{
  "text_encoder_norm_position": "pre",
  "text_encoder_drop_path": 0.15,
  "lr": 0.0016,
  "weight_decay": 0.3
}
Rows from block 6 of the image encoder of a small contrastive image-text model, named by matrix and row number. Rows with one number belong to one channel. Each number is 500 + 50 x the weight over its row's rms, rounded and kept within 0 to 999. All counts start at 0. Numbers have three digits each.
After each channel's rows are labels from the 100 images, of 14976, where the channel reaches its highest value: "patch colour" is the nearest of a few named colours to the mean colour under the peak. Only what is clearly more common there than usual is listed. The data: rendered scenes of coloured solids on a plain floor. In brackets: how many of the 100.
# convs0: expand pointwise conv (encoder.blocks.6.convs.0.weight, 128x32x1x1), inputs 0-31
# convs1: depthwise 5x5 conv (encoder.blocks.6.convs.1.weight, 128x1x5x5), a 5x5 kernel
# convs2: project pointwise conv (encoder.blocks.6.convs.2.weight, 32x128x1x1, transposed), outputs 0-31

convs0.32:500476442488501503455480665443453425516437459493488500500524489534488545536386465545572541516483
convs1.32:553544574518498552525558535510600541590571529565504541543524550560550526525
convs2.32:516449601519495577506442385532597526508563519454533438480569515529436460500456522493552438502519
patch colour: purple (40); brown (36)

convs0.23:534427531527499435547416512562458507468481547532455460507532402468616508497547457493435580451547
convs1.23:475452430516528491528525517462492566543548459412507555539468448399415423478
convs2.23:446610500449488545577581493456433528503477491433445513516487596528568492549500479476560553436557
patch colour: blue (56)

convs0.26:516549586590530459526516496439522560449531378517436493575570492437424515558502503475470511530467
convs1.26:539534587566553540465490500539541494485511537553538586589564530526590554531
convs2.26:462506497477457538475535485495440396376412452447502525499520440513457508508603490495474577456560
patch colour: orange (46); brown (29)

convs0.28:416563469515455494481508650499541493505456522434434443484562442538535541488528447550548522575493
convs1.28:474484497507449451469468473472443436453512485504569607576488441505544517377
convs2.28:556424430527595540479499577539501457456449503472483385433520563445535543455464553558477515533502
patch colour: pink (39)

convs0.81:505495499448435483563452527524508455554507480458409420512508391486513517439527369519448545446531
convs1.81:438476466521515425499501481442469552528530445469555535568468403448438456401
convs2.81:497540511489573566604501541506461477487480532490406448503549663476545489468491532526542544477543
patch colour: yellow (54); brown (31)

convs0.57:485518473446434470518523508473480439554493483478495432490491425397472554478428393435410483419487
convs1.57:518522537486534565603564519537568625590524514517501507455465501449482458467
convs2.57:463533465494515464632508522465516530491526507508535519559632563436480430490510454555398513490546
patch colour: yellow (32); brown (27)

convs0.12:517497418483527575571478569486490505571541454383451483570572507411525518536426500497483539464535
convs1.12:489510550521480525554607555478543558601537500535537601594512506505524535501
convs2.12:554474518533572483429422414444472500561499445477530544424446480421500455434425448479521460564511
patch colour: pink (38)

convs0.55:498505475480456491447551497544553467466640545429434457485454480480582521474538471488386551509450
convs1.55:508500516508430487495550554425482461501578409513457479547451548475402476402
convs2.55:483461432517544596461502494527548449526577508611490440475511539526463579435452533404528520477443
patch colour: green (25)

convs0.123:491506459519516461521564498491561510597480580562379498467520617531521464552519524555502471548572
convs1.123:457466524477380456508603563416434488534541463450494533512453467476488480440
convs2.123:564524539409557474511459466485463472531450452415424554475489465479461472559496433510537455615572
patch colour: white (39)

convs0.106:540516428467404492583493560473468375490457537481445485548526467517446481507476394457514546484563
convs1.106:539509520523545542545554550548539557633559553543542575522516551544554517509
convs2.106:538444588477456446449482446495562539466544523477558542516618429549444517505524422517450433499448
patch colour: yellow (52); brown (34)

convs0.33:477580495509501493466498504447465461650496592483540461454584547538566473561543502546520500530571
convs1.33:452465558478413482576517472445531449430524501513388469531457576507566520463
convs2.33:485519489529562463421412553440509502448561468533530400423590509434561428509473520518520510514439
patch colour: pink (42)

convs0.37:412443578488488447548487480562528538517555475504519495500471452409599555512494504496377442451467
convs1.37:506474500488423480444572549416504411528563463531443438550426511506443478440
convs2.37:553491548507489568487566494522505565428545541500569518451597521537540598490549499489571478385477
patch colour: brown (55)

convs0.0:487490428468425624579523559520511498485528544416603538507524572523470487524500537499582482456538
convs1.0:527495496474476520502520490516523547565552555515550599575579516537579594575
convs2.0:427541524489495593485496403557452437471479501458532475490527477525497462509611520454590600473550
patch colour: red (87)

convs0.126:491582501500487511604544531505498518532501520470475528503523648512458527527578573605572494539508
convs1.126:465513413544428439505458564451476546527557439478516539521429467431412491450
convs2.126:516420483476606392551432519461484507471512461518498528487483418489477520598448455601465485545517
patch colour: red (57); brown (30)

convs0.4:463587523545514478497517540422498549525480369511412452530569476447446569513510503559522505578454
convs1.4:530562594564542552530520517522558562538526522541538552573528534533577579546
convs2.4:405518505552461461541468430435446461461505451464564538523524465527471444543585479453503588410556
patch colour: orange (46); brown (31)

convs0.122:514473480467425519465522569558476532528485650603444506385536492524503490523577515479495480504485
convs1.122:509505567512532511502475508540523474473478563541541531496523566582644585565
convs2.122:492448488555438538524548484622506544527514566548576404475466551433487510444549455456423521467504
patch colour: white (30)

convs0.67:395450488556458511466525514564511524456475529496452525485476482476660459574582528555510460469478
convs1.67:475472529507505443536526475526487589455397518476530405450556444522504554600
convs2.67:471436489450482512530604502555423602493491533461545525414541541465459580512495403538457515464530
patch colour: brown (36)

convs0.18:516587608466528471400471478429508490533485452484532483541488531473418572492418414498468501555450
convs1.18:539481494467400541473506546499449461510565511413432513548477396403490505470
convs2.18:451461542558469523397493518489494480432445477434505542406531401426501408529499439505477566499479
patch colour: green (80)

convs0.101:498531569540431380553558516499463536472479471558472480534466391415458567546466508530454504466553
convs1.101:536549559506435524558546467406527546510440421528499436427468494452418457494
convs2.101:380527511455453523506499502514493486486495544512499409543589475504481411536561562545478609538574
patch colour: brown (41)

convs0.45:439546559485505408508514482515566534514574473508468449481492443423589530488555469466357489475482
convs1.45:489506417470477430557528528430403572488543437429564513538469450481442480473
convs2.45:550519563491540599486517483502507558493542545463468453473617543558537574485464518498604485402487
patch colour: brown (31)

convs0.52:519477514458501517501538615468518541501552518467461462512699486488439500565465477474489500486535
convs1.52:546473445456461546503475460452571520500473435562565533511435531583603559470
convs2.52:485459529445546552526525520461481555587504456435538489395487548428431502506458406455517505441587
patch colour: grey (97)

convs0.71:528500486561484464490564451444394460472524514536375481511432520432470500532449503535462621478502
convs1.71:465449442441441457453453484486467443421448475472470432406441492501464428450
convs2.71:528593447500443406536580550498530539545474449476559574519444539445489469505510443473405428506484
patch colour: green (44)

convs0.98:500471484425518559430569451551469476498548555457482547446505533506616398481564515487477560563552
convs1.98:514550565582535545478403512506559465407433512546469442441533557508506496557
convs2.98:402454433553492526476585504459454541474459478482551457400446541419582457504441522460501546457509
patch colour: green (26)

convs0.29:527519613494573510513509464537543550490587432471495482587522507402406487496454472495537581454512
convs1.29:581567568508505563541565533522558561592572580537516525499562513485508490539
convs2.29:576523441494562488546566577556500472443422489422468539479561566433529560494507451484483419469560
patch colour: red (70); brown (28)

convs0.109:383548451396466568475538502513512453554579528397503433446531457542552512541470478496475475491527
convs1.109:386454489393394439519515462465466517506494507491488492475484495463411432467
convs2.109:559429452566477575407535528628508490506540489500505492543609523515437553474462539475457464504470
patch colour: green (43)

convs0.89:445460499460470433493508485505499491505504475467587479441465410445523554463452441478421452352465
convs1.89:472493512502475475505474486464505428391437460436426408420448466464479444454
convs2.89:448530448544462448494606522500472527566481499457596599552466481492418522415509465470429533473469
patch colour: white (39)

convs0.65:537450514556505534483496422523443512396520461576486620490440502500495478402582570494491508490449
convs1.65:451429476466469491473507546473453538557582502407554552505457391471499452437
convs2.65:408476457525480477534583510545483551521532553480516535558574581536440607529538465542489534460408
patch colour: red (81)

convs0.125:429551539436470474478482551618510540518443641531532506475490498544495578519538442530531480436485
convs1.125:545499477493523469461475466481439534543520414450531603536423457403448430502
convs2.125:566536538514537450521459537398474487427476376427473506474473493500544473593445501508547434506565
patch colour: black (62); brown (30)

convs0.44:514518456451521541370567468579539474502549521453464494469482581512507488431570433499508603551484
convs1.44:525449438519472497437452570449430524520576422469560538577455495496423473452
convs2.44:401436511519449491385472478467539445473538489489488469466442428479444487440443533514480554566400
patch colour: green (38)

convs0.91:513468477511500533500472501624493547428463523479376556522438520522601490501569530462517584464539
convs1.91:500467426499485424478468546440456512517583408449503559515420509459477400501
convs2.91:439502508463502534497612520392437534478483462455444500445541565531561512489425475474522572411453
patch colour: purple (27)

convs0.7:528578437450543587513497549501549490546526432360498467566521533447524538504457419475548519471472
convs1.7:475482494460477518551599530474516557594563457502518570615492478509556569494
convs2.7:555567489469584524529516440496414521562457466435495560423446565422500480465448435495525451531571
patch colour: pink (49)

convs0.51:477530570525513529593557451551535640486582521523513489485476529416539494528582557541461474476472
convs1.51:492492448518459499517452550446465566490563426401545537572474418445429472487
convs2.51:500459573494506477552461470439497643522606522498528506500529485583478547544441435548527456463440
patch colour: red (42); brown (42)

convs0.124:500467447423469536545548534464483474591626559435531488487563570416514519532448515466451510445505
convs1.124:446447495585532458471518579602491462551544571460468534544577488503533539560
convs2.124:466471563476452513445518454430481513605403578429512550488453527457470445403455530522448526515473
patch colour: black (43); brown (36)

convs0.110:478586576537513506562548450567522645452595500512523505483479530435507521523588545527501491482480
convs1.110:441488428482461480515484531428476542486559464434561540570490428421410446481
convs2.110:509421577486507481544450457445500617532600533518519501504567518571481555524443461533522457464410
patch colour: red (52); brown (26)

convs0.76:435529491501503533529530538505573476534524490397466408590540528400549517567419461575523514526495
convs1.76:564521510537550542482428520539528473332469522495486407435490518495486492504
convs2.76:524527457543567460505444553468533478500557375502518525399552493448489461536463449423563433521557
patch colour: pink (38); brown (29)

convs0.43:503553530455538500505419549516496474525507467424574478595523467466498561498382466505558553401450
convs1.43:412444501444449415496530502467432531535528442435514515543431451478491474395
convs2.43:432445503491507520504584507413420570462494497503565528429534548492484549479484474510480638419477
patch colour: purple (57); brown (31)

convs0.39:528533677465570496470477484500496556510530461511555475539533549395514509532442515472453513434467
convs1.39:395495532506413447532556532412518549546528441485526511470448419426480508470
convs2.39:425412585467435570441514438500502559519553575515549519461549507570492514545549499518571547430481
patch colour: orange (49); brown (35)

convs0.80:460492508443427534510572491669471523474519547492549530396476527452540500489557523507531503425488
convs1.80:505488496510510485532447530494409529463508453441527587587474454449425401436
convs2.80:499459531538552480482508470357460550495550430467541508400528524533475529495401454478564451467447
patch colour: brown (42); black (29)

convs0.58:473568512546511572521543518579524565516530510475503478501504607518533481474638540595556531557501
convs1.58:506423442505532467463535546458441506535522394456526586518450455415446447485
convs2.58:538399518485517421493413511442497547490523485501521490480534413472481484525395458620451481567469
patch colour: red (62); brown (28)

convs0.74:533567503427557614434548484507498488480516514492515534514513593577409489474478471508585594546507
convs1.74:473499437396430463543513426438426549535498443447525492465398484491464494500
convs2.74:491494484528539439516458443585476506609519520499502552543471437465358462436520474493448479586509
patch colour: green (32)

convs0.66:481496458525465502470434555549423504538408546463470552497505536563629516471500511576559553566551
convs1.66:478501436522485488527393505494450564473552492439558569561435481451436437435
convs2.66:500503478488511467450554593491398512423401470406503566473550516417546511515493458565441528509513
patch colour: pink (43)

convs0.77:528485417455513529577462557480515509540532445385496450566587515417561512521412497459534525460503
convs1.77:490503544521484533564628578510558544570557551523518563583552492477507523516
convs2.77:520468500509586485442444421441442468557484444445523578407456504437508486442408445505515505563496
patch colour: pink (52); white (30)

convs0.79:563394549470515490602410500594447511462450566501492530526474479463578471510491462473474562434519
convs1.79:490493451490491474536514505460434557541535442410523557536445417395433441494
convs2.79:429581538512430490551616550404461575496480470480496547539444572536552493508490495453513537429512
patch colour: blue (41); purple (29)

convs0.121:389537488554463524531481531511499437578489565417463467488515555548576490561498477590522532539592
convs1.121:509515493470491491494458468524485521425530524459581608573432456426483431413
convs2.121:547486538468565416496480492457413499402439456440547541439454447474510517546472448571446528524579
patch colour: pink (77)

convs0.6:468499453452450481487511541654492527497488606486556514445498490487569575452556432492518519429474
convs1.6:547520494495472480493510521442450499527540389473507578539380475425456427464
convs2.6:492496538542517508475520529358420526421472397444484491459498527558561521493438514483565517416489
patch colour: black (95)

convs0.3:551510480549558490519518485490572487541521551533306450560503550494565499537537522536477490505555
convs1.3:502506522526447505548602577484506602547581486517584570549484496559524500461
convs2.3:505532546383488570521537445521476468595457493426451537488511524487395459514518472436584466531553
patch colour: white (100)

convs0.41:545525528506608509516451489502499519520496389474435526599524479456426505516448492532563623459489
convs1.41:536573564500518539534556515580560547573575599558511522508573542502485491531
convs2.41:623550413530524541503518542555574431464478479494495479482573547442542512507525514456524373505529
patch colour: purple (46); red (29)